python train.py --image_size=48 --hidden_act="relu" --drop_path=0.15 --learning_rate=0.0024 --beta1=0.95 --eps=1e-08
Rows from block 2 of a small segmentation model, named by matrix and row number. Rows with one number belong to one neuron. Each number is 200 + 30 x the weight over its row's rms, rounded and kept within 0 to 999. All counts start at 0. After the name is the row's rms in percent of the matrix's.
After each neuron's rows are labels from the 100 images, of 14848, where the neuron reaches its highest value: "responds to" is what is common among them; "peak at" is the part of the image that holds the peak. Only what is clearly more common there than usual is listed. The data: rendered made-up planets. In brackets: how many of the 100.
# fc1: MLP up (model.blocks.2.mlp.fc1.weight, 1536x384), inputs 0-127
# fc2: MLP down (model.blocks.2.mlp.fc2.weight, 384x1536, transposed), outputs 0-127

fc1.377,096,127,246,191,205,191,200,205,187,224,239,141,215,177,193,218,182,249,230,138,202,218,215,200,228,184,177,154,219,261,205,169,223,168,192,185,191,223,223,177,219,233,185,205,179,210,286,237,194,224,231,169,181,192,203,216,177,209,222,170,197,245,175,195,219,157,133,220,232,155,220,228,241,193,213,221,141,208,221,185,158,166,195,194,181,141,219,269,185,197,173,200,166,213,161,218,209,197,178,191,207,191,230,206,177,228,214,222,196,202,263,221,253,171,129,205,235,244,162,177,210,215,154,220,143,187,166,177,145
fc2.377,104,160,201,219,232,190,210,203,154,237,228,166,200,184,175,212,224,160,233,237,189,184,200,146,213,221,232,265,182,223,214,189,146,219,196,209,217,185,176,176,228,183,268,207,225,271,170,217,225,187,182,220,183,208,221,201,174,252,99,197,176,225,229,262,219,189,196,204,182,220,173,195,160,209,187,207,200,190,157,195,194,227,200,177,244,227,151,228,257,232,172,247,185,152,212,171,189,175,158,186,204,200,128,227,231,198,173,203,124,172,173,210,232,181,175,207,216,194,214,196,205,196,195,199,203,192,178,241,211
responds to: full (63); cloud-covered world (41)
peak at: bottom centre (100)

fc1.293,076,186,183,181,225,194,125,206,170,223,235,241,174,188,206,218,236,206,233,212,240,214,170,177,218,166,210,214,203,184,172,158,184,236,188,223,142,137,194,223,204,187,139,187,221,199,212,177,234,239,197,191,217,238,168,154,209,259,226,195,170,197,192,215,176,180,171,207,206,165,189,216,200,194,166,235,196,201,194,160,192,226,201,198,157,232,186,157,200,151,216,148,225,253,187,182,209,188,204,221,167,247,207,213,177,191,188,229,147,202,196,250,183,227,166,186,172,154,160,198,199,228,224,183,196,222,201,222,190
fc2.293,069,180,229,219,225,197,255,255,233,198,213,125,203,205,200,192,196,248,194,218,211,199,193,161,215,191,230,193,218,231,251,191,190,159,214,203,222,269,149,209,160,246,229,190,211,190,208,242,175,223,188,183,207,206,215,200,225,146,148,160,214,196,200,240,191,244,189,151,193,274,179,187,218,192,229,227,258,180,268,239,182,189,226,213,207,166,266,231,227,148,219,182,154,201,167,159,172,230,162,192,204,216,177,150,254,204,220,205,246,179,208,204,192,207,227,190,232,182,192,204,185,192,191,157,214,209,196,199,257
responds to: lava world (69)
peak at: centre (100)

fc1.470,098,209,217,190,202,222,185,195,186,229,154,246,182,193,187,203,209,275,188,225,190,249,264,216,254,191,193,251,123,225,207,197,206,267,144,210,188,230,153,224,169,167,225,212,169,177,202,197,216,183,239,189,209,240,213,195,193,192,199,183,175,206,186,214,202,181,233,199,200,227,195,207,238,164,146,202,168,200,181,202,206,251,219,199,203,229,186,169,217,186,182,209,190,220,145,185,209,183,229,254,185,229,219,232,211,242,246,139,157,207,194,203,169,275,181,231,196,203,182,189,172,209,253,244,240,252,214,192,247
fc2.470,089,145,220,195,187,209,193,201,208,224,198,150,221,216,197,191,209,183,239,229,203,240,177,251,147,185,194,190,251,182,208,210,206,217,224,170,159,167,189,250,225,232,251,167,197,228,154,208,213,192,180,170,187,174,188,201,176,177,216,178,224,168,222,163,187,185,150,202,135,225,249,223,179,209,195,228,174,222,196,214,226,163,192,218,196,196,176,258,244,226,210,190,261,163,180,208,228,185,225,188,201,205,202,200,140,203,146,195,209,222,195,207,172,171,190,173,233,245,197,232,194,247,229,168,178,156,184,171,180
responds to: full (62); ocean world (50)
peak at: top left (43)

fc1.567,089,192,206,240,175,174,220,129,210,219,219,236,205,179,186,176,161,189,206,245,253,220,214,190,193,197,168,219,159,167,181,219,228,166,200,183,178,223,244,219,165,168,214,222,217,223,271,223,142,188,237,229,139,201,167,185,215,245,186,227,236,161,202,191,257,253,175,197,164,222,194,164,190,190,224,187,188,198,193,187,227,191,264,201,233,163,142,235,175,210,221,208,164,197,207,159,194,200,189,241,191,218,232,205,225,219,181,155,173,183,196,184,190,230,169,211,256,182,206,183,228,231,228,190,192,232,174,175,169
fc2.567,091,187,211,194,192,246,222,258,201,200,198,178,168,193,212,200,239,249,186,155,139,175,212,232,255,199,223,188,208,263,176,187,164,251,217,213,245,186,204,193,185,181,197,188,181,148,153,163,181,192,172,168,226,214,272,235,148,185,202,186,177,239,234,200,225,191,207,239,215,181,214,194,257,226,251,144,227,174,212,193,165,162,179,163,186,231,232,174,188,169,200,204,195,193,209,275,211,191,180,154,196,186,168,213,197,158,223,193,181,188,186,192,176,175,195,190,174,210,192,226,172,201,202,260,180,191,230,255,251
responds to: crescent (62); cracked ice world (32)
peak at: centre (89)

fc1.671,096,189,205,139,212,198,234,210,262,209,210,190,189,176,175,202,239,252,205,212,156,213,198,227,239,182,215,157,176,169,176,186,185,167,248,181,217,196,183,189,197,218,257,263,201,243,264,207,144,174,199,234,207,195,208,172,148,288,233,205,231,170,150,148,221,166,215,155,193,204,217,255,205,225,193,254,195,189,217,174,163,212,190,182,211,183,211,212,249,189,196,204,177,171,170,139,256,199,233,231,196,225,197,175,188,147,161,252,195,224,151,264,154,192,213,170,230,219,155,175,181,174,182,209,190,223,186,190,189
fc2.671,095,189,262,247,90,231,173,201,204,201,162,174,175,194,220,204,176,214,202,204,180,176,203,228,215,181,150,223,185,192,202,247,187,211,211,181,174,244,233,208,216,159,158,238,167,241,157,198,214,200,195,173,141,216,183,177,163,105,213,221,129,201,162,204,196,202,207,197,239,191,203,226,161,224,189,175,168,241,192,164,221,210,211,228,228,175,248,186,206,286,272,171,233,183,170,218,201,216,268,190,142,126,212,222,231,244,229,230,161,191,194,196,218,234,247,191,212,221,211,198,199,185,147,184,172,171,212,183,202
responds to: ocean world (47)
peak at: bottom right (49); bottom left (40)

fc1.706,072,203,217,189,245,184,176,233,225,238,202,190,208,210,245,229,251,169,248,144,174,142,191,180,163,159,203,152,164,243,172,200,227,214,188,182,262,208,179,186,203,166,226,180,187,187,180,198,255,183,226,232,190,176,194,183,152,225,212,204,174,192,184,203,229,215,224,190,208,164,166,241,197,177,249,216,157,114,227,209,215,210,207,185,240,210,228,200,225,247,210,145,220,141,142,225,226,143,218,221,226,213,215,221,187,203,199,224,190,175,181,223,255,198,234,154,198,235,195,167,200,205,236,256,189,229,180,227,168
fc2.706,069,191,194,247,155,203,180,220,202,177,198,237,157,246,198,206,183,158,114,238,196,216,227,288,218,209,185,182,197,155,196,257,209,170,242,233,164,210,210,208,190,223,175,180,253,191,225,197,221,197,221,163,191,177,219,202,233,164,172,177,152,174,175,244,265,275,154,198,197,156,205,126,226,206,201,210,235,218,187,190,229,183,194,223,239,194,215,173,224,174,246,216,213,224,229,210,199,212,179,183,190,225,176,212,207,223,219,205,148,178,215,208,146,190,186,187,178,215,231,240,261,151,126,187,202,136,168,159,136
responds to: rings (100); glowing rim (73)
peak at: bottom centre (98)

fc1.193,096,211,134,199,157,262,209,146,211,181,202,190,228,178,210,185,247,287,217,208,206,188,169,184,181,195,172,235,235,216,198,240,255,130,178,230,229,238,162,168,206,197,188,207,217,206,244,193,198,212,207,202,190,175,209,255,153,218,201,266,175,228,198,191,195,226,239,164,235,155,257,222,239,228,193,238,212,213,199,209,207,193,211,248,186,221,175,181,260,187,189,205,200,177,232,166,164,172,218,131,199,189,164,147,232,217,212,248,197,165,209,169,185,181,228,186,166,137,170,187,203,196,216,175,185,172,195,140,184
fc2.193,099,200,177,245,245,163,205,233,163,184,208,187,201,191,191,186,178,198,247,176,211,217,214,167,207,194,155,235,201,177,177,204,191,229,210,148,189,193,228,211,191,201,188,236,155,211,184,194,172,148,224,245,203,104,140,238,224,205,133,160,232,175,158,183,222,158,175,197,168,223,247,256,169,188,169,207,165,197,197,201,176,204,166,211,171,229,217,198,239,194,208,188,288,207,219,201,203,202,236,186,239,225,210,251,176,182,251,202,170,178,208,217,193,136,144,242,227,179,224,163,174,182,226,229,165,263,230,241,192
responds to: moons: three (61)
peak at: bottom right (100)

fc1.108,116,191,188,201,182,235,155,219,217,193,142,216,231,171,182,223,204,252,206,256,191,191,262,241,226,166,240,181,188,203,185,223,160,213,201,178,201,168,191,220,199,195,249,170,194,211,208,208,148,189,229,208,203,188,223,195,203,203,185,130,184,186,206,223,186,189,182,246,277,197,163,248,224,196,203,192,214,208,185,170,201,198,164,204,137,188,216,152,225,238,166,225,208,224,181,227,174,201,212,205,200,189,174,168,211,148,172,222,199,168,155,207,220,197,241,234,183,214,222,196,202,183,170,241,187,202,204,196,190
fc2.108,112,186,217,201,213,191,253,190,196,165,226,251,166,210,180,195,192,252,150,278,161,227,160,186,220,168,219,208,207,171,172,137,192,273,215,177,258,261,171,234,178,153,145,188,200,194,209,176,229,209,196,186,196,247,174,184,200,198,178,232,207,255,203,196,180,186,176,168,245,260,212,252,223,218,185,219,151,176,187,224,179,240,164,205,201,191,225,234,203,207,196,159,218,247,196,199,251,198,214,206,220,154,213,218,227,183,218,247,228,212,163,187,188,225,235,252,228,182,213,174,166,130,232,171,235,185,256,197,222
responds to: rings (100)
peak at: middle right (69); middle left (31)

fc1.143,099,225,199,187,174,216,202,159,208,246,210,240,159,188,167,197,164,237,205,195,220,203,203,271,187,231,248,203,239,175,197,202,158,256,208,218,225,216,191,152,178,201,183,259,213,228,191,182,184,289,219,171,166,146,192,187,202,216,231,192,184,249,214,212,162,182,166,193,224,166,221,181,166,167,207,210,224,161,173,176,223,195,218,153,186,223,206,124,204,197,228,201,209,245,184,187,193,209,238,172,178,186,165,224,197,201,195,147,183,216,205,233,171,182,174,169,180,180,204,184,216,226,150,130,172,212,208,218,153
fc2.143,088,219,193,201,175,200,174,243,182,213,257,164,234,199,194,158,186,203,203,212,196,161,182,217,190,212,232,193,208,238,206,222,170,209,214,240,235,194,232,126,191,172,242,211,165,219,181,171,171,214,212,224,226,216,264,205,200,181,161,194,256,201,166,214,222,226,178,191,142,216,171,184,156,192,204,184,219,243,213,148,195,187,214,216,187,198,233,188,184,200,264,163,198,165,162,209,284,203,181,201,213,213,195,192,239,192,217,175,191,220,174,211,210,216,237,193,252,191,141,228,249,186,274,230,237,213,198,167,272
responds to: rings (100)
peak at: middle right (74)

fc1.589,115,217,140,204,212,199,207,231,136,206,137,151,179,194,191,180,233,207,189,157,243,218,235,122,175,218,110,217,193,219,218,212,205,266,186,212,200,154,227,227,208,219,217,204,167,171,255,184,149,189,221,230,231,181,250,143,228,200,228,197,170,256,198,192,246,210,210,191,193,222,208,188,193,177,228,189,216,158,200,206,246,183,188,193,247,174,210,190,198,161,188,204,191,239,194,204,160,201,215,149,187,230,215,189,200,191,195,234,209,210,202,175,180,246,199,219,163,244,229,158,164,144,121,197,237,186,247,254,174
fc2.589,107,207,208,182,176,200,194,171,221,176,226,216,201,250,200,227,176,193,201,195,188,154,238,241,201,219,245,194,183,212,191,163,231,209,209,207,220,138,196,173,204,164,216,180,186,261,205,172,202,159,168,170,171,202,223,211,163,127,197,256,190,172,199,209,161,196,184,233,252,209,243,199,210,193,157,190,186,232,244,223,202,198,197,245,192,210,231,189,220,190,227,186,181,208,241,225,260,198,206,225,198,171,180,175,216,199,166,219,195,217,190,172,194,202,195,202,200,142,215,174,186,229,190,170,166,221,214,222,190
responds to: ocean world (48)
peak at: bottom right (57); bottom centre (27)

fc1.107,102,247,255,191,246,213,243,162,186,216,189,207,145,237,179,225,182,217,232,178,162,197,130,230,189,227,194,216,145,152,279,156,199,175,202,181,159,204,218,192,196,208,216,195,221,260,201,206,177,173,205,194,198,192,227,184,237,232,166,189,202,212,186,222,212,262,204,191,169,224,173,136,192,159,145,180,227,231,185,225,212,197,224,221,176,191,224,230,241,243,225,193,181,195,181,193,189,179,185,140,198,220,203,217,232,182,216,178,201,176,166,194,197,242,227,156,188,207,167,154,173,201,236,155,197,173,127,204,210
fc2.107,093,200,162,179,186,192,198,237,263,179,208,166,187,177,218,219,164,233,172,254,219,198,195,217,195,171,186,237,231,178,140,232,212,192,207,183,176,199,174,231,208,193,177,224,208,151,193,214,210,235,146,220,203,143,194,149,146,200,207,214,166,255,214,222,210,175,229,194,280,260,197,193,130,238,230,178,243,182,218,173,211,230,182,148,229,194,266,201,197,215,170,182,224,210,221,227,188,198,235,172,159,223,185,199,256,242,197,211,211,225,202,207,250,251,199,205,201,192,212,211,237,234,184,232,180,177,209,186,215
responds to: glowing rim (72); ocean world (41)
peak at: middle left (76)

fc1.596,091,223,151,199,248,190,216,187,193,192,201,220,202,214,189,263,152,186,216,215,205,234,267,147,200,228,175,183,208,168,203,180,149,198,181,216,165,175,186,233,204,179,240,270,214,209,188,182,181,178,191,168,130,170,244,256,230,196,251,215,244,193,214,188,147,201,193,224,236,194,220,193,208,219,177,211,185,179,233,183,204,178,221,215,193,207,195,189,200,213,198,258,144,259,191,214,231,125,196,167,188,197,159,188,176,169,197,235,205,202,185,195,148,189,192,197,167,182,191,200,175,210,201,213,185,240,174,218,186
fc2.596,080,192,211,237,175,179,188,235,234,234,213,178,241,233,220,192,214,215,238,227,222,142,211,222,196,211,214,200,194,238,175,266,187,181,249,233,200,163,184,194,182,140,190,171,168,255,230,178,153,173,141,263,223,173,236,130,204,196,190,222,206,189,191,235,183,175,198,178,203,283,227,202,218,161,192,204,211,185,177,198,142,176,211,229,214,176,200,178,191,201,196,143,210,163,161,208,229,204,191,236,210,215,204,185,190,238,265,185,157,162,235,194,198,200,178,231,194,209,191,231,205,193,178,245,251,172,112,224,218
responds to: lava world (42)
peak at: bottom left (78)

fc1.684,097,189,239,208,189,218,189,188,214,177,203,168,185,223,223,172,277,251,203,179,222,200,147,204,248,149,210,191,253,218,195,179,255,177,200,220,178,179,171,209,226,255,240,168,177,161,232,195,185,236,198,216,196,194,194,206,168,281,153,217,141,225,185,220,228,238,225,168,187,182,169,216,196,173,155,220,245,235,228,186,236,221,160,230,222,223,253,256,180,186,191,152,170,233,198,172,195,239,143,184,182,262,240,160,228,202,156,195,147,168,187,203,160,234,236,181,230,192,143,205,212,207,190,153,195,202,212,184,239
fc2.684,099,217,170,225,203,207,192,182,264,236,186,188,239,198,180,201,198,160,208,253,178,216,205,190,205,210,170,105,134,194,174,177,187,280,256,144,171,205,183,195,178,169,215,187,222,180,179,226,218,150,183,188,170,248,202,194,228,160,212,180,212,189,241,203,187,181,195,208,151,239,194,154,199,192,213,249,180,151,236,263,210,176,189,211,221,203,160,183,216,245,205,236,202,218,204,202,213,180,194,168,220,176,209,237,232,163,158,209,202,212,214,263,233,203,214,245,176,216,206,121,217,197,216,177,195,217,173,273,178
responds to: glowing rim (98); desert world (34)
peak at: middle right (100)

fc1.707,099,260,171,230,216,255,215,138,184,176,256,204,201,263,183,215,194,217,205,206,226,181,172,146,228,159,195,128,185,184,251,151,241,200,240,211,187,173,145,238,156,192,196,197,189,189,270,171,217,227,188,203,202,197,192,176,232,229,206,215,193,240,169,211,204,192,217,188,210,165,190,252,193,200,234,207,178,174,211,186,238,248,218,227,233,249,183,210,263,181,142,192,195,276,173,159,202,231,223,196,173,191,211,184,249,166,250,165,156,177,168,205,236,170,197,186,178,176,205,195,219,157,205,242,125,164,155,209,193
fc2.707,105,193,146,132,210,233,161,217,156,226,203,169,196,184,202,136,144,236,232,183,213,202,242,177,171,134,218,197,210,191,235,217,167,229,218,181,220,213,233,205,215,217,209,222,236,137,189,166,196,201,230,187,204,216,248,185,208,196,238,195,169,186,195,195,226,193,156,145,178,199,228,187,188,225,178,176,236,190,224,156,233,168,167,201,147,190,197,179,199,223,173,214,202,197,206,189,175,144,177,188,170,194,117,156,182,194,182,223,203,218,125,228,146,157,237,195,221,274,221,199,198,178,197,173,218,194,241,109,173
responds to: moons: three (100)
peak at: top right (99)

fc1.592,093,221,182,184,209,251,179,230,210,180,196,160,210,166,164,190,234,185,231,181,170,211,221,187,224,176,206,142,209,131,225,161,193,190,223,196,181,176,219,249,173,235,226,195,215,205,223,234,172,198,232,204,210,186,231,185,211,216,213,156,131,197,177,269,214,167,191,221,226,220,217,283,193,196,184,169,187,205,164,212,210,202,200,226,194,228,228,223,194,220,200,239,184,245,152,153,221,215,210,137,193,142,206,167,218,202,174,267,249,220,241,229,214,173,193,255,151,182,260,203,211,234,217,216,185,200,161,212,161
fc2.592,095,180,217,227,191,201,212,211,211,216,173,188,232,240,200,210,173,201,202,274,177,226,177,231,285,208,212,211,127,236,161,211,230,230,208,155,199,286,175,243,217,204,173,168,230,169,267,157,228,202,135,184,190,152,167,201,191,202,201,204,189,225,198,144,127,213,201,198,174,203,141,134,188,206,185,185,172,188,225,199,216,211,202,209,207,203,164,267,189,208,220,171,178,195,162,200,170,227,215,235,223,235,148,225,153,205,241,206,212,184,197,204,166,167,220,222,229,207,221,171,207,149,202,215,252,227,229,201,275
responds to: rings (100)
peak at: middle right (72)

fc1.10,102,213,184,146,175,226,228,164,267,219,187,220,246,204,250,260,264,160,192,164,245,165,181,111,216,196,221,221,195,202,171,175,162,167,127,226,202,211,190,205,137,199,210,191,199,213,222,189,183,231,228,210,255,178,237,192,159,202,178,183,246,216,201,203,231,274,228,205,198,155,197,201,220,185,221,187,257,152,169,174,191,227,184,250,203,204,174,203,266,245,197,175,168,220,215,174,234,251,209,202,214,231,227,150,196,189,217,227,189,213,243,147,254,132,253,171,191,188,206,230,179,201,196,211,191,198,180,177,171
fc2.10,112,202,214,117,202,199,210,263,185,209,225,194,213,216,218,203,226,210,195,175,181,214,136,208,171,238,216,172,210,180,167,254,195,182,230,210,152,206,197,200,163,215,168,240,210,223,209,192,155,214,196,172,184,205,205,217,229,204,213,143,189,222,208,267,188,180,192,215,212,164,234,213,204,254,226,183,233,214,143,230,117,144,190,261,217,209,189,208,186,230,215,197,179,195,192,176,193,168,177,102,185,213,153,179,185,263,228,195,111,295,167,213,165,179,138,192,223,203,166,175,212,142,231,248,161,193,221,239,167
responds to: moons: three (54)
peak at: bottom right (100)

fc1.362,102,197,168,211,208,152,130,233,197,239,214,149,142,256,219,186,242,237,169,193,190,145,145,229,171,189,199,269,206,186,164,121,121,191,231,184,215,252,177,199,142,204,179,199,167,222,199,230,233,186,151,228,232,118,223,212,201,222,200,224,246,224,180,202,187,283,156,230,206,236,172,144,171,185,219,192,190,241,252,183,230,210,194,147,200,213,219,199,164,174,229,218,199,198,207,216,259,165,205,164,173,205,250,243,212,209,224,200,219,213,182,210,223,175,262,169,200,184,234,169,201,197,196,211,216,255,194,196,189
fc2.362,105,197,240,192,172,226,205,155,166,214,210,233,181,202,180,229,165,172,224,205,189,264,267,196,221,245,166,161,157,190,236,240,274,230,168,208,164,130,246,207,251,169,191,165,232,175,207,168,135,205,187,222,176,212,191,189,206,202,224,265,169,181,147,202,166,192,239,214,148,164,223,287,182,127,205,161,182,258,177,186,148,179,160,243,195,212,175,164,226,177,206,235,207,229,239,225,188,193,170,226,185,195,227,155,163,198,169,182,173,234,201,213,184,204,186,205,164,257,176,212,206,193,211,201,149,142,190,239,165
responds to: lava world (35)
peak at: middle right (40); bottom right (27)

fc1.58,103,229,226,144,182,186,206,238,208,220,163,172,210,166,231,201,194,184,229,125,252,191,130,183,197,199,183,237,60,241,187,204,165,224,230,179,225,174,222,177,202,192,212,252,209,191,193,204,301,229,237,212,137,189,215,210,183,189,187,201,189,226,171,200,171,190,193,179,183,174,177,191,183,222,209,176,210,202,180,224,197,260,202,199,183,164,205,139,208,204,169,212,210,210,196,200,221,157,195,210,210,208,193,258,123,204,183,225,164,205,219,194,232,188,122,133,174,185,165,203,179,205,152,207,166,207,206,227,161
fc2.58,096,166,186,209,178,200,191,193,138,186,204,172,235,190,220,206,201,237,163,115,196,224,182,221,179,225,195,207,195,241,178,215,244,225,155,257,198,250,208,207,224,183,173,223,233,212,185,253,163,224,172,166,191,158,159,181,232,202,242,181,159,247,251,200,221,217,248,211,222,195,196,202,242,138,256,220,197,202,195,176,193,95,160,173,224,233,222,180,153,228,181,176,208,216,236,232,181,162,168,129,247,175,226,222,205,157,179,266,193,211,234,172,176,160,215,223,147,206,238,203,203,219,173,202,217,158,188,179,172
responds to: rings (100)
peak at: bottom left (45); top right (40)

fc1.476,098,181,259,212,257,226,218,227,220,200,174,190,221,172,231,162,193,197,184,157,183,189,174,172,163,204,200,189,202,170,176,233,190,179,148,234,246,199,188,215,242,220,189,176,173,140,181,243,205,214,167,159,192,166,181,214,156,178,188,242,176,207,227,175,201,224,210,230,285,194,191,232,209,152,143,196,207,242,190,228,204,183,168,194,242,257,221,195,198,207,182,202,222,198,232,162,241,259,186,169,248,195,216,205,172,201,197,229,173,169,218,189,210,190,181,150,186,179,188,189,226,203,232,218,188,186,220,184,215
fc2.476,093,257,171,210,160,184,159,183,196,191,236,155,209,228,187,223,217,228,268,229,181,203,198,230,270,234,235,186,203,258,199,207,214,228,263,220,187,225,176,246,192,153,193,218,200,195,231,166,221,169,200,197,176,217,209,197,221,180,182,192,169,177,191,195,198,216,231,202,161,206,203,206,244,189,183,164,205,165,215,203,178,216,198,248,158,188,140,210,191,233,237,219,154,221,150,186,187,166,222,202,144,203,220,162,227,174,166,152,176,248,228,255,214,242,230,248,218,182,215,203,221,201,186,186,224,191,180,187,228
responds to: rings (68)
peak at: bottom right (56)

fc1.666,089,222,152,210,222,236,165,213,210,210,138,212,212,185,215,206,151,236,205,140,219,202,153,237,190,181,179,197,201,175,201,148,188,237,239,174,202,235,200,195,235,217,219,230,223,188,100,247,228,211,190,159,239,156,173,172,163,227,194,248,162,212,212,199,185,235,195,162,219,175,174,217,172,223,188,196,162,183,198,146,198,184,173,224,203,187,214,210,168,164,198,241,187,173,187,216,210,173,204,212,209,204,226,208,217,213,201,205,222,210,148,209,152,130,219,229,183,222,169,164,176,194,190,243,200,196,230,174,254
fc2.666,094,201,188,153,204,180,179,206,236,175,221,218,223,163,191,211,247,177,175,238,197,222,205,200,235,175,247,170,165,245,177,208,208,155,235,196,162,235,172,254,179,187,166,177,136,229,233,180,223,178,163,170,234,206,166,203,213,167,158,140,223,218,195,194,274,189,199,205,176,228,218,195,222,132,207,220,218,203,191,213,167,183,187,215,184,202,229,188,204,256,227,231,169,208,222,168,199,204,248,165,187,240,203,186,209,179,225,221,157,234,257,242,203,233,166,217,222,173,231,249,172,168,226,177,194,204,209,270,114
responds to: crescent (51)
peak at: bottom right (83)

fc1.349,094,202,183,174,174,224,218,159,166,186,216,209,215,187,241,199,181,243,222,181,237,193,189,215,175,198,190,213,211,147,222,165,201,210,172,245,217,204,167,245,251,175,174,180,236,147,198,214,207,184,199,210,154,192,208,208,225,192,199,209,233,213,269,163,223,208,217,184,267,205,223,257,152,183,162,171,177,182,178,147,195,146,215,244,215,193,184,219,244,177,204,183,167,179,158,277,230,213,266,165,189,220,211,186,241,236,204,177,178,218,240,204,210,240,228,160,206,200,211,186,199,180,191,214,189,166,212,188,218
fc2.349,107,183,179,195,149,198,174,224,234,197,150,181,219,201,197,192,187,210,220,208,208,195,208,171,101,201,205,157,199,215,206,175,189,191,278,134,173,157,219,182,174,194,226,174,170,253,176,190,189,166,212,164,154,231,205,233,222,206,230,235,195,192,200,243,206,161,192,217,176,261,149,209,152,211,204,246,207,201,207,198,177,191,238,171,167,166,177,197,180,223,207,184,219,182,147,184,196,205,196,175,222,197,167,166,152,223,205,240,177,180,186,160,153,213,160,159,227,212,160,207,168,172,247,240,208,200,197,240,225
responds to: lava world (39)
peak at: bottom right (52); middle right (34)

fc1.734,085,200,160,190,201,148,219,188,271,207,164,191,186,243,190,258,228,196,200,185,192,174,229,168,214,173,213,192,198,172,189,156,174,196,132,176,197,241,249,171,262,166,252,179,189,244,219,141,211,217,185,223,175,181,246,199,171,186,181,176,203,229,231,198,152,197,166,181,201,180,166,173,297,233,259,216,202,177,251,187,133,171,184,200,227,236,184,180,236,207,216,226,167,191,217,213,176,219,183,209,232,228,216,240,198,186,150,185,252,126,196,207,195,206,189,159,198,158,202,219,155,228,186,196,147,250,248,234,161
fc2.734,078,212,223,200,178,204,217,281,199,175,215,193,217,201,202,209,237,196,214,236,249,181,219,209,200,241,157,190,171,255,256,191,214,207,250,186,184,227,203,202,164,178,184,261,239,239,204,198,198,230,196,175,197,204,286,174,159,210,263,209,167,186,232,216,163,157,224,249,186,225,220,174,191,168,183,170,196,214,172,180,190,206,213,183,197,253,197,148,160,254,224,154,204,177,231,192,147,202,167,189,241,172,138,185,245,160,186,199,201,229,224,183,189,155,185,268,170,163,252,206,235,208,212,209,200,180,180,212,197
responds to: moons: one (94); rings (82)
peak at: bottom right (97)

fc1.617,091,240,183,193,209,221,185,183,188,216,177,268,228,210,198,217,254,198,227,219,165,219,168,242,202,199,173,208,211,202,222,149,187,289,166,258,188,186,178,251,225,209,164,214,135,186,182,212,215,216,182,162,223,208,186,172,266,252,229,176,140,160,229,184,222,205,234,191,231,196,250,141,166,142,199,259,187,155,240,187,179,200,173,220,182,223,214,201,201,222,182,176,204,227,192,192,163,220,199,128,208,220,229,212,114,152,193,196,226,148,226,179,184,158,191,205,159,196,191,242,147,254,175,247,180,164,161,196,196
fc2.617,102,185,179,194,215,205,207,217,266,187,179,128,226,185,247,204,172,221,175,243,251,234,187,185,219,214,178,184,264,227,223,243,130,106,252,184,150,239,145,200,171,210,201,208,211,208,216,213,174,179,202,161,161,195,241,190,190,217,120,221,150,199,240,238,230,230,180,176,232,259,205,243,232,168,202,177,195,178,280,240,172,203,188,207,191,194,161,226,162,115,223,208,221,200,198,157,210,219,172,162,226,180,215,201,212,232,158,236,193,216,200,169,268,235,177,246,217,223,202,166,237,199,227,195,222,181,216,168,257
responds to: lava world (60)
peak at: centre (100)